config.yaml
arch: "tc_resnet"
model: "sound classifier"
dataset: "simulated sounds of rotating machines with and without faults"
train_examples: 39062
noise_aug: 0.002
n_mels: 64
hop_length: 160
input: "log_mel"
spec_augment: false
win_length: 400
targets: ["machine", "speed", "speed change", "state"]
num_classes: [8, 3, 3, 2]
norm: "batchnorm"
hidden_act: "elu"
channel_attention: "se"
drop_path: 0.2
depths: [2, 4, 2]
kernel_size: 9
stem: "single"
widths: [192, 192, 192]
loss: "cross_entropy"
init: "torch_default"
residual_init: "none"
optimizer: "adamw"
learning_rate: 0.002
beta1: 0.9
beta2: 0.999
eps: 1e-06
max_steps: 40000
batch_size: 128
epochs: 131.1
lr_schedule: "cosine"
final_lr_fraction: 0.1
warmup_steps: 1200
weight_decay: 0.1
Rows from block 3 of a small sound classifier, named by matrix and row number. Rows with one number belong to one channel. Each number is 500 + 40 x the weight over its row's rms, rounded and kept within 0 to 999. All counts start at 0. Numbers have three digits each.
After each channel's rows are labels from the 100 clips, of 14976, where the channel reaches its highest value: "strongest on" is what is common among them. Only what is clearly more common there than usual is listed. The data: simulated sounds of rotating machines with and without faults.
# convs0: first width-9 conv (model.blocks.3.convs.0.weight, 192x192x9, each kernel summed), inputs 0-95
# convs1: second width-9 conv (model.blocks.3.convs.1.weight, 192x192x9, transposed, each kernel summed), outputs 0-95

convs0.106:552507535504496595423563510504507477453497467454506479465486560504558491502505516542529518473521400499498482466525504491495511472524504447566538489461454544519545437470406509484483462535502472518507463552500545502481515495462478525453611552524565434530520564460541478528500523499523440556
convs1.106:559436495507506514440434447537509526570524406479464517499529445490530517495483514524471480518463493430523460449483464513494509495494481511531533486510482452535520530407509492471517537525467521487522482453420412515562528517517533480377455375456512500512466459421462525491402463489435463508
strongest on: slowing down

convs0.161:562414606500470517533489522504563498502463463507491426457478541536437583403422453551503535458511520512481449482516466536517601515524480516528598496547499529539574460449521514498530508505493497458489556513464488434519506522529464549507537516414464563441446484493506536456475525480539494531
convs1.161:585474557576533413513518563479562446491529414510484503501491483515496479438432518514446468539479482495570492498443465496481468561529546552437485471507478463464489468492477488485428534520445544498456490522428490452529485487489473466482408438432535510486521518494451519481507418535471485445
strongest on: slowing down; clipping; text has "clipped"

convs0.15:488529473481465504488525409551549470459466526505508494570494504506489586510499481513451520514495515541443496547460543524465476478528539443529517508455490499489620513452378458491490515514513478513493499412528453467449502479508563512500502498509545478516431520505483453513537438552435496518
convs1.15:496525517463490509599506454552458554498480546500437400530443556516498427464569509529499514519447426398507445466475477458515503502554473505454481518521528537508448477541483524504486586522554511479521485545548485480488462547472457437513437448479508467509511481469488526568472549523514482460
strongest on: piston engine; fan

convs0.130:477519479568482529473451496560478458495505530506515487448476550412534523529467590443488472520463571475503522528525499372504531491555459527508537509473473498450544514466487583518492493529612493497455517536525566468508459478512426597469552504437436470504545564550541553456527518496477545511
convs1.130:510490468460583568483536514472491518457504470477524432538459474468513502442427434526480461487524471586476488502499510506488448553529447446494565493561463492498484522476470508536589379502516475575553508404457428532482577483466514501567560475540530524456510457498529436507456475464405523476
strongest on: conveyor

convs0.104:456471501469465535511442504500559508541461510495514488506453471490480454455566449518457513554403553424543585507505497508405462471466528484562519460486497461506581505455468466502520522457552480526443530540547444451539501553501509508513524463575504518489447577497482512520484530559549537514
convs1.104:484450562570487478530507440537529499522444546533412427417517528480437481481545499491460471587526530451544562502507500534545465483510451478554461501491496533495508476554508471463501563440582461513494528563569495458456407522444474437453529411468495457471452469490509490503540436525586521480
strongest on: reverberation; text has "room"; text has "reverberant"; grinding

convs0.137:576566449543509544561451536536492485641504540519517478526488432496551492456478531472534460470499475471430473500496544568444449491445495528561493496441501471469487505557469524596513484534502479531493514509499450495456515543551439517506562352495467542454493567478433498516504495479467491574
convs1.137:513463509539569629464438469551540566531509522499420502497530461497553523457534490524450446506458507476385479486570499469514521551476480538523538500434462459578566517447500470505486523497466416523488524502484504524519499553460477488489506459468449540495460509484525516574506455495471504489
strongest on: turbine

convs0.38:486450512491478502501467443515474542460529546465538397534493423510520509407454507505438504430452529476486495498494494462489526557522464466556501546574510460506567525539459502485521458491561489520416514493479456520485475487546470452490600533500443542494391529520532468557388550446452502486
convs1.38:479510511563495578465498556569474490448552520483471482465485447538497525488545435493451561640475506565452507492534504467474494576497563476456528491590471530536498480463491516462509518387407492495477509504558505482536476448495485500523518473531556461476502557475495496458517498514469513471
strongest on: conveyor; speed: slow

convs0.33:329500573513515493516426524487513526503545483502482530481522522451509477528527499494510535524523479479477502529488502493546425507511500487461439500477518492488465544519513467501510508426523496477456502465464564516494503490546510491501528520489468478508600421497502488437481486460491491404
convs1.33:467493479532474517460439512482520496458452524497495585490505481493506499515515469526475447494480487489470538444497488513461496489440439474514511485478567437516532494497498463487515444495554516440447509495498486480542490521503494474477521511494509554464472529538492517515484492532516506489
strongest on: pump

convs0.16:544472473460463469523573516433440503539434462457441534468483481531461553509526479519481476474473525561550518457394520468531565455504588477552476498512548587546514523479534534480531464551524483485523463493517470522497481515491475433482443530431569538470489518434513532556525510562527469568
convs1.16:452436565558445468503467486486458466502530472490478546412511460495485476485541501439488507459519503445503507510442508459504511482479504516529496444516506519544530453474480494471428545456445508458499437471481453457500427401507557469408507454393490434506506528498468426455509520476500539514
strongest on: speeding up

convs0.116:475543502507481468503449531485456531492456486450447479398442542509501571517453509529538474519565494523457547453510505478527513543504551501511405506503434482479524511495511526486593435467421539434565573483502508529487525487512564535499487488553574488510480457488472504498465497511469457542
convs1.116:468576538504495524438502472494493499511567531482533483456431534487552457463475465450502462462492473496497471514470530586486492537527460499532471528472533475492465508515484472516560457506497499476532458544413457471463557490488502473572480492572375489547521525554461534471566543459556541482
strongest on: piston engine

convs0.143:496463547509551518549430440401394513569497574539498557506546536561527537481496513537481505549510489436504455540471532497502469552433497455584464531500435519490499435587569511521482485437465473460492544552519487483491444499545442405467481522482501514504468552531576453535474544499461476503
convs1.143:502511476581503563390483541456529525514553498503495501427577429494483476526585464504480519511494502541426547559561515446473469504509530528515514487457520425473512503454488504516464449433547469491545464512583453492591471497505515537497569462509470516460498467388543479516443512457499509456
strongest on: rattle; conveyor

convs0.22:484473457485495476487419537512489496467496507477516548535503404529500508510532455458483497485481499538451501511484516495538531483491488486444543515549509482519536527507529505447452534464492538560444437553465455463503526466511486457482471538557498506492379513524371523498541566473482515507
convs1.22:521477481456448491505548501539501462469510451509577453480533488505447555583527458505509503493570475459464581551460515509540455509557580457488510479580484582505446535458508553472511506466459431585472460463493493495499500466496509502512501521460514486549545512479489479402540505513462505545
strongest on: fan; piston engine

convs0.50:481470502476578477540486485456515454425448553479511497514491480444518545520487471494545546486520513527507500620548478497494491477456500477478492455480452487539525569499433468493505431491579504523462511454430508524588505475514501505494513507522477438484526517482554478515543511517451533374
convs1.50:420456442524430484443502489496413476505471445486537506495425450491493524506583422547480483525540463525452504461525508455412450445453506505543543454525555541479481489448481480458522576436471527548448501463549491498510523495533528563496565504475500484497447452473463455464413502439502514504
strongest on: pump

convs0.64:401552543469557513472462571486464531541457471545461523444500549525516533462518517512538573455541536442468509461477572508508514507496522505468422476517460513407498411538522533560518496478499481449514530497532532520483519447517547455563482539441499447520532392482480448477476519484485503604
convs1.64:484515448503525571422502506508508523488574537516517548436533479485482514450491494505511414431518531481521445565509486472457497487489511505533485528402534466460518521449475505539446421486528505498522464541525460509565553512517510454490486488475428602458467476468483512466504518495584540484
strongest on: rattle

convs0.189:501537467479491460509552500506484514454531469505495509485512483495462513483494483508482422532464455535503508403453473435462463469548455560468500526481556576503572459430488543549531569560425483514491569508529486481490476457480457564478475529475501515565514487506482531433479501439476473604
convs1.189:508529527490511428615500536490494492453498483518452501491481656499551440490471493478543500487510467538530454508483519522523503468546548453469475629501393492467469483578514491536534522575540514582496513478435505492371471485450506492554533474492501489496570478586500538541534481489526501486
strongest on: speed: slow; grinding; fan

convs0.103:456502520500529512554471452469534495507516531508466419573507506406510504497504514548485536461466498494511475555532527454381511451514495478428545491517415499458481573423462435483461483543536488545417474511474548511487506534453487551435424465467496491439434552476552457488476576575540505467
convs1.103:499475518513483507464471539516467442519590502498533514435471396460493531451473446419500534481482510452533502494522524505437517473552515502511462430517560487547522464548485477462451596475502543501457499428519469492532442479479561455432506488373462471486438477459484449460512498480507514527
strongest on: speeding up; piston engine

convs0.57:493383503492450522516462411519523557428476481476541440509487533480537479420489526453510520532520450501564465464496488448402535511504579457488521489460543453551520507523474450480435511394543518518547520455451527535547446556487498467511511501500492465549451507527537473479454488518487514475
convs1.57:449462546583472516473537513448493457470467553440442523482469475515550422510508399563494551520526488517535606516591510519470458522463479480514570489598501426527487481494493465436496534428450513484546505554503448488491518481511533521480487543538521476536548503535569518508524489517499493473
strongest on: text has "room"; text has "reverberant"; speed: slow; conveyor

convs0.91:468501490505552523407546507503554503522505496489496448525471554528463507432475462539501426468553581483517415445508496525551521499519483515461499483540463470445620422464575529496536438534436491474467540533499463434479503525533487570473528508444444585490493509547507526474464493445486524467
convs1.91:531573501503507482545530645530497483490521541599536473481488464484482528492411536513505516547461500507578475488419497518479504565461495486387467459509491515461508438555512508503460443517463506558457541475531508502515437424506444463596496549497569467520546494531465494417530474484519531462
strongest on: state: faulty; rattle; grinding; fan

convs0.185:534499469428506476445612507542454426498476441499506522464454481518461503485563466451484471464507564536456568521460483456544521458520458552488425543468509507510547561408535514520543547473472553468480470491522497453414468482557487510499491529494461552538465467482521564571504522456455464537
convs1.185:494471528515490462555467493483462471454434490503467458463427563508517440489479496493500534440631491417543478515488500552504495491544573466532467487562483512494480484512497540515472464481469467494541501522493450482437501371438519407478460462450480460461502511583513409467493423479568512524
strongest on: speed: slow; text has "room"; text has "reverberant"; conveyor

convs0.142:533509484530550540555560538533408539620504550558487463533508489473560511429483540499527480510465515503438439542509567506495439537458483511518505534494554523518498512595443462544513519521448490515481567459504471498516560505563513513520525433469503547483508521448473537495444460503452509535
convs1.142:466538487540566673514461524480525542488462541488393499474550473504548509481522470562523462521473527524353493481562457497506576590510473491471529520462474487524551508465497495545480469525483484505519514516509500550524526531501437492536535511500496515510515533498553499558524487543457490480
strongest on: speeding up; gearbox

convs0.17:412475565502507482507415527517541531448538460468481535456501488481494470577575495487522527517543478502522512484488480509503388465497516546472502501395524520507480518500545537487498501423524495501468484491470546504504489538550482555481532480479471519469576463500520485457499500464519490439
convs1.17:449463499520476471454448467488522468465475491510491581473489496497519436514489488545468473488512513460499551437511528536509489539455456458515509468485519433532569533539494455500538480475532458479431521501438467475496482536458490459464522511503511463502487466528505502557484446540526512484
strongest on: text has "speed"; speed: medium

convs0.167:488506490505489512506407512561540528524512465464500507498461483509499457552540472490527494504509507463479514514516514549454380468452509515526508488407490474542510555516479492509505493463523489524467531513514502503498474646529485554478508381507505500472530546502484474540518506520529515477
convs1.167:484431520539496504444463454537502487586501530490438511501516454499510410446507531528441491500445510434488543489506506447544494524458444528505492508371505458526594478538496494478515554492506461516441504572490502497542432507474491493437519468490522482504430448493479538575519476533518512518
strongest on: gearbox; imbalance

convs0.172:479535510435479547441474490543506498466413475462470537522504563445515489381507556592483538539490546489496516468426544520416508505540504496509468480577409524520566425489565484512552483467462458494447559461505494566447513512462520451542460484545454484525459484482475459570513466558503514517
convs1.172:525493592486571555462574444536494517501618504511505492528485508486475482492534491518501502518496523489540448457519501456522475531570525503497483541441456508383525469512467515504445533505501560561583430512635422432500504488515501508531560530429525531538475472347528440454500488490529527466
strongest on: grinding

convs0.93:522494457484525476537535520584521507421527550484509512487480398513503505449554485474477483518509500529480464442539474517427393456505511556478591515437544518541578480481521547499467533498500500542494509498501493470492498556524454557477473444505478549545538536470453522542503469475481520542
convs1.93:480458489524521468559528434511468462460454493504440508538453547524568399466478522511544511483537471453501449468537553498540562534479485525498546572487454447504564524581498479522510561541538474547451503523451508531391481480452456539488543485479538475555497507539516486568503492546498502531
strongest on: speed: slow; piston engine

convs0.125:551498437507488507513446500566528532532503480473506513480502446519498493509554464478504498489519522500471493493531503545418441469476490553526519506424486468520554534504484531550458498500528502518497506504527482495482511635529473581485484320488503525493484577494433474565522485521521506524
convs1.125:486414520532519507512487472549503498560482521489439510488478487512503431449474526494476470469485486414480481495504519419550502532454494544483500536412510459533586506536493498490503589488491443565442505557424494509480450499427502503435489454488489480544449493508484540554522458526508495540
strongest on: gearbox

convs0.177:572468523525491496439506556489502533514514572510467496510519478577492537456495412574482475489511507571407475463424466452475480537503523510468511522489528447503575502497556495569515534481439485503490451476488473480506515472500501526451489495511513478503449541566506515532463537508480516522
convs1.177:495470466604556503582529489478505487533491469493437490412465541495503453489449453547477529512493491531444457544517495472465461494533646519550455517448502485423476480438494480467399511454499434461506510548470492491458519485499531528463480454547498467496554504565489484450498384456493511501
strongest on: grinding; rattle

convs0.87:544527524523521504535444478436360491472455453526517501528483571518502489422568545457490494427498508534537466523459478443493495462519473576492525553486523479541536384496482478558523525504494528537541498501536462508459488461507488561530505442559525470538479511547522496414469457513561511525
convs1.87:478510482500535492545506548486494562505487491471453458412496571488525399503427461503516499448525476512596494549465538541459518489541456460533481584588485511507494516500493503511493483525471496527610495534498458474417490561484522495505446531466426485519537478521611532520500437515546516536
strongest on: speed: slow; conveyor; text has "room"; text has "reverberant"

convs0.114:492436464500453459532510469544509509510445548479458498480419526429495527578475477494507517549496498510516549577527492508484527482545455484484533461552494529488521493427456516509475503433487510476508516477547545526547543535535474555488439483381461489534553540496524474537494493474466533490
convs1.114:469498508460487443512500476513470463510466450513594506519489531482478493536369527487488486466453516475486445479448516491535529538498510512475446471500465465499475481463481489448570486629492517544476449414474476538479546443496496515484487521484547548503534539513418424455508495480454538502
strongest on: state: faulty; reverberation; text has "room"; text has "reverberant"

convs0.159:500539524522517520453514502519454467388535515460546552557520530471513449526551545487475483504513469558505508506503512451476482470528472504499603482499536505533541456462507500456479500476523469593469459528474484477508457475478502502479524517518574570518444479474538516522481573502489519423
convs1.159:458547496505496530545565511468519460510498426473484511533478504511493513538550459574530535528516497488549553487467485554458541512523436412472576485650445472426489537481500501519529513533527490465493423425510495500467475471471446509512531502479542452587579487436584486480430505521448476561
strongest on: speed: slow; piston engine

convs0.162:484486500455540508428532512542503522470441543493453463492448569520486567534483517431561523508573537519526466404543565488513507458536527475502502506421511487500503393515557473458552490497536525542502552563445537505538497471548533518515484548463518515474471532500481499432422481468546493497
convs1.162:434480522572420534451556454453501455451507539490484512495490482478558492488564433468475506434602519439506560540494437523448527448484525477536525443529541471499471511432506477510477493444531504453534516490527479495483467482496527420545568460501434489515507503530493406479457547498555499493
strongest on: speed: slow; conveyor; rattle

convs0.111:561534446542461517543423501512444475555492470516534479585537508525538480441593532461505486415444519529492455505472529522443487477428485507526497524498468434470564448480487476512508501553516487492520483479532400480480514555496461488509469361599494524523414512531403491519493471512552532563
convs1.111:554429526545523535521488514576505509558569476495442471448517469498497520502479543444453483516499457433498507498503502469512514519497534523524504513499478512550516502497495478502491594425437448521519443545438462481483436542476511486429475459442404505560470538477516520529493419520497487518
strongest on: slowing down; fan

convs0.122:501455485457513521415453462544498515521552541487518488502467541484524606502483521515526471452526529480546504442563484412512502498521541490501475494549470473502513468511367544477529488525521503434516539486513547479548561463511497507531596501407497506512527508512433472448490474438520433499
convs1.122:525480563499467458506506496514501465527506458463511461472488488487508495505527441437535511547573518440572511481413506551456488517610493481503474471448535415517529555450479558473415473514507543501451523524483421517477458526517471433456430512485503443500435541416440487479456513546516415526
strongest on: reverberation; text has "room"; text has "reverberant"

convs0.58:564548495541557515469503523499466487465498509533529512475508501450442483434401520534504510500485531501405507492514465485524445474539447447505495498548422545545514483474589504526525468525393564475506553512475477545443473587518481457523455511529544453537569494499507470541471387430517495535
convs1.58:579451507559533610416529481468502482516559522471582475514486424497530508483469451477496511457473515457474476496496484407429494503450475477492526494429539425498453443521472478499461475536506456516545515550455490553545519473525502502562528475459454610415439504464470469533447508482496491466
strongest on: fan

convs0.12:499411427496479501491499512566514537482511522469496511499494426498487497480511454472508486544493509516476503485539525544416445485469503541504579508465530472538580552502492504524438514462515497538486523474490474476500518564526477572499461368514480569519490566471429481537521462530484504486
convs1.12:479449566522497498522538440498502473515441527499405469504447507514482418444491487505511505491507478409528472505503502465575514528484463529478507554447498431490541514554498501466504561530547466570436500557470496506445439473441465501444495478476536436539464492518497537536508489553523494492
strongest on: gearbox

convs0.43:480503480480524494498362458434422594549529573497546523491511525534518500536426492515518448487529481510528476444510533421496517456525489521487447471498501476402520459493352465543479504468473460515556506541564491450477488487488494490505551464466496483498496516417459442488493496512460446530
convs1.43:495477552544524533522470527524523522559546458497494466492478440502523511536518494461518488558476499462526489519494536526549471472558482450515528521464557502499520476475474486463496513461541554525506509547466464503485499532497502595556453558529491496412465441404495479471502517531494450452
strongest on: reverberation; text has "room"; text has "reverberant"; pump

convs0.166:438493525466521523463463534526496535401514500475466546534463460573543528510456492468488422410569561489505477484524462461547470486506555476425455502442511452453565482458495513381497498468425474577542513491460572496517489489483505444464471479456606504511535527508504476477555495494505456482
convs1.166:592554471556459464488512458490516494557514601488522512499470486493492485523583446502503491544531481520516535521546510542457510475476436458396461509509552482486515490518493483511464511521558502513519467510495496478485559481495524491607461580521534467475455467433513485440549523516585483542
strongest on: grinding; fan; rattle

convs0.79:428452583505522490527519454527526500526551446420533552482521470489464498488474510469412478523533500560437568529478517477466450448561526499497466508450486533475521484513529543464487466399521544479430561517458552500521502463549498454481525481477544457553496432525548518339531532456480528491
convs1.79:408509511487446465450492486469518413474510505491581516502490488496500494458535431486567481490542498446448593511544492538466437525470445452499487514515545417530522573517476439477447440483587475484429461499474517473508606449417524449551563494520515496477578525540493509470526546452559528507
strongest on: piston engine; speed: slow

convs0.123:501619474528470486442543571493552480538522552565489567470431527450514499496517475457495471574514525510490524481488537513437467467551506474416482416569499501490518438521527459514478554425448498517565539479519480497415504541468494495503423480476571519504448482526519490543501477504503503523
convs1.123:485554475527473494489529441500471422558572463496535550581549520493568457496429624539494517461443516453536505483444467469573541475488506473447536545495476495463539460520489521503471499590505511492580490431552522504515474476505478506541535549504544587489463521446464429525493489496524521495
strongest on: grinding; fan; rattle

convs0.153:550538507489515565505540552535527469517560515489533521506470436506510431534499553472462494487551564450461517538530511532543467451510460503596509502436533508545505537492453506481501464526500468575516522558558488512464525496514491483481535515504520491462522499437516492595478558470477514577
convs1.153:503455482529526590484458455503487536532514494480446518515500456487571542469529480534516414493453470482425470443548448490486588515456453440500552480442497419560506474431499458561505566518481511469572518471453465563549539482514454497494490458441508491459460477468481494528438469552462517512
strongest on: speeding up; electric motor

convs0.46:493572535512521500535535522503469548532534514570425487577494500509540495442519534466513473520418528526430434524487524467523460545496439521450523542503597595563464481570473475506536497497403491530463554416505511491518532469531534494545483474489528535476541461447485543447447482501456508534
convs1.46:457555471532578632530518509476519507475486546484409495482581482498556482518530464579529477495498509547401530492570466491456625534507454468444546541516447527486513504502479491557479518536514528498536478493519532527511571532514441529568536544530519521517521507473580530530507444529447493510
strongest on: speed: fast; fan; muffled (low-pass)

convs0.98:518491465457443499478496486458492408483467431521469477484488499504441485559470465532452527554481481502547523491477475527544595409469504473504473533526468506484469543391591472396487501486539516481534521476456495528525509490447496494470442511516496472477446526499522529524511475547504500485
convs1.98:545470566464420399513520492503470504539526514508546481487483502494406516498464518302496541476513507468585474545442497495537402416496553523529399440490496499500482487549496513475507495467490536491512481531505476490487446471518578484423500500456469472496460519530388455479520526501573490516
strongest on: rattle; electric motor

convs0.154:514384475492455508520446501518475466489396457530488501565491480540475520290511507531490497464505429521496472499469507463520529466513493565492555502517467476468544416454512563475490500572434527454498505532548433476480528423477442502528527523524503543478450455493533491446536496478458541595
convs1.154:591453497490532463534546521509556480483519497490523448450520535488525543454475482481511495501508519527632495467442498522468504511568479562524473492457475465460443475488494478501442474518467469507576430551462458498461456477532530465492401476429448507468502485484519506386521438491512528511
strongest on: piston engine

convs0.176:496519473514479505505427538428444452490467454548528479516495504553526525490567474511432506464465522477487489542447474527517501462428538510472489533491514475498551546499591542485478482507464517528492475527471446464480494535512512471511420422611560456485419489546394537489504508498504514466
convs1.176:575482514491520499503548518543485470562587519522561441461519489502469489513465534509486469478506476478560555533479476494485442486516511490503426500520485545499470464539490523526546562472449449565523445542528478458487472528425522467494504514521446478584506454479486503470544468491556480528
strongest on: state: faulty; rattle; fan

convs0.59:610467474526502535495507435483504459550521487414505444522473457507504463473524517501459500457533539558513478492486526498426511485492499431569505500462405499509500385500456471523492476538567516517560474538506485526481489517463421514442495454529475473510438568467544465537487511534498472575
convs1.59:529409532497495549438472471560516583557541447498519499518497416505490547483500501463518495494455483461470470512519524457496509513458461545571569473470488455557530544478485471458481563498484485486527531512439479504573485541520529512386475490397439536514466491443517532525419504486447487508
strongest on: turbine

convs0.90:487546566479468460512454535427507496543539456541501520470474500533558561514437447502533496540522559401515549469476472433532489546482545542509516520512495502559544466557509500522512519434500483516586512509526487478480518523522500467534533440478502438476551496519537443559507476513504500526
convs1.90:425520453540497511431527521510452425513571530492453507463581519493540497505508608466458440513439488534418489497465502529532470512510590481425441483418498502504570506510485513497482479500519483560530500471510483499504522521495463545485437519573451496517442486431506449517470454484471502490
strongest on: rattle; fan

convs0.127:493577446505510522516570539548462541479461472551530502427461465503450495467514508502484531476495492565489513452440502463487453501542441575455435607510537557528574506508509547484508577523441539531481486521524449532496480501553523469478435492496559406551495456488498540534461510483479492568
convs1.127:485515450532479549567513544477424430456493495457461496542484515536517453489461514506559511467534465555459443459515479494497557507498476477442527514528520528560489483477489516578559546500507536535561497490494450487505508366511493484535574509517542497508538511558540479547552479523513521537
strongest on: conveyor

convs0.184:397478542524501517508565525503503527487514524511476487461499495455507465472533530459418518464518515529512482455462478514482423474559479527491511536438470488475541458491548495512481522459544515435462447470443504446521522480542457527490465481450447496521543432487508544488444466467470488473
convs1.184:448507501489481514469525538496498394451492484505512519552482460509526498509468487482564462485539511525459447509520507491504528504433475458510547477502543423458503565501494472514512492467585499477462496475455531501481567488479433458520541506474525529516517512506501523543446508488452500532
strongest on: pump; muffled (low-pass)

convs0.10:488560550510493459558468475479534513563529500553445492584486513495504473436526521481477477532420495517438453518488520455507476527493501531460495525474605616536436486567479491490530501479436504523463526439524522492510524476524539495537522473491543533468547443469516534399483475479455492534
convs1.10:449506478549612596510514468462526530501497554490405505460562484495601474495531441589515455481461495529419531489573472472441556522500464486477533550488464507488494482503477453526474535512498517475552465511505537520515593539483479516522510558544502547488510504493553561510516396511455501497
strongest on: speed: fast; fan

convs0.2:554554457475529577465409487575473515518502469521497528512458468529510555494526488480543420474536503479509483481545477408524405473510476527444507477486533466492549412460497453500519538532486424506477517504506534511446498476509480511495537474523541467557501502481471473522503496411539531537
convs1.2:567544461436535509619505454517516578478520448457385514443503576475536455526531428558499526463541488446478413472516484556463508469545541499495495519519456551486488481452517519542468506498552485544549509447502445502437502575497521530496507507433471457479497452516499376494502475516493496537
strongest on: grinding

convs0.13:395447541431481525513468474461453479589510523493495495567514510450503535421471502450516556462498503470466490479488504428524501506516472431518553520579477415440532524483460450561515524505541504514453507488495535504531503380510543480513555552528384483540517471520501464490445492452498525486
convs1.13:495483511568473464468539586514489517448543485461552483493496458515507583477588470474493502569509427575552543484479472456398506479526462505482534470509548459492487487471489526513498505467465583441482468509585537452512449523582484500438442451463477520416474561481484485457494531514489494439
strongest on: gearbox

convs0.140:332455527521511515518460526473492543533552506502489545474523513428498462484507512499503534502536483490489495499474530463539425490511514517473474487483499466493515501499500446530486528456527509436460478492484539511514514480549501551476483491464457509525591429480517478467482478474486487400
convs1.140:454493476511447508462463552485546476482453476493521563510513470485502547506511481517499451508460499522496498454457502485481512461449452494505527497446569410512519521486504477490505474486561525450438525487468480511537524505500484472450490537464516520476481515553472509533463540560503502539
strongest on: pump; piston engine

convs0.134:492489536438443477512493509532515490488489446450511523529467585475453534416525488466506568457507480511454561489490506569425475498533564499499504468548478551532542484518463438556477506425479512476429506471529449532484472551475563475505508484517489504548531503585544427549520461482535475480
convs1.134:517551511493526444447485491564516445542546487490535468529532451485476520504454485513492510535431514498527507490500501497510504539527474477426450538478487479482461423533481544513522539556456563546433426583600518454537524473555531481510465533568586503535443482469469467423493497497464549455
strongest on: reverberation; text has "room"; text has "reverberant"; conveyor

convs0.158:449454501526464499491491542544545528387546449447505523494505509470481483611571484497515486504505450444518515486513505522524438501485527549532544455449554486516556568505451493396457489485530520559490465496467496507533488570513534520490528468478554513563536507516479479511512548505522548414
convs1.158:465490564497481459419511456450483460592511504482473476479528458523451428565491543543481515524457508424516616453520492553493509498471387410494465439462557496518575498542501485454558512514525495465466432532518464467501452529482446513479506541516560412530476483464479565540513482599554478515
strongest on: air leak; conveyor

convs0.178:422511566482509399557473501456532534437555527474499535572525491464518467486560510463459472509470503543451432529492497440533472521477449497454535488539601577500449508537454447490524505464471514524437489472479529491507503437479585422541502537511536520489520444467505502426480508487465522474
convs1.178:434531493504504507517536501468551451472480498485462522492569495508523493581585454579531509501506465543449611480515492506438587486506468447452554506531489514441471517525481487484499557561526535473491469474505588486490567520520460551545485535555559491509518541440532546454483437496436497542
strongest on: speed: fast; fan; pump

convs0.39:524492556523531490505525522444485551484534518453519483527493554456588468529568556514434465437537455576441468494462486497508519518477470460410557504507471542514429476527388486510502501566475529519468468552481558496527459492405534482487519573534539417458531462460528461471454571482498499446
convs1.39:540478478468495532464498480516553425551538414415501502536560432517489520527533489538511484500486513519501553483495488518398526518515482490518602481508499488507480544472471514474509552531492519478505440446468560476568552541502463546448499460512520491484481497393497543492418446499376494566
strongest on: state: normal; text has "fault"

convs0.42:530473485476469535488463543438446500526484486508502505467508507431462525504500513634465505496529509557501547523472528488434405585504554538495470531517516537538487479499504485528498519451537472442534486460590463523463525506529503427501425475479454476454553461441538468525502498444459490453
convs1.42:547537474472538542503459538468446455571483495514556544526513493486454501469434508513497523493383520507482433486487497454514513514470522524446443534389408438496486427515473480444460513557500510559502486518534482529563508476477510527527475561468511584487527522490461483520530527476460501477
strongest on: state: faulty; conveyor; grinding; rattle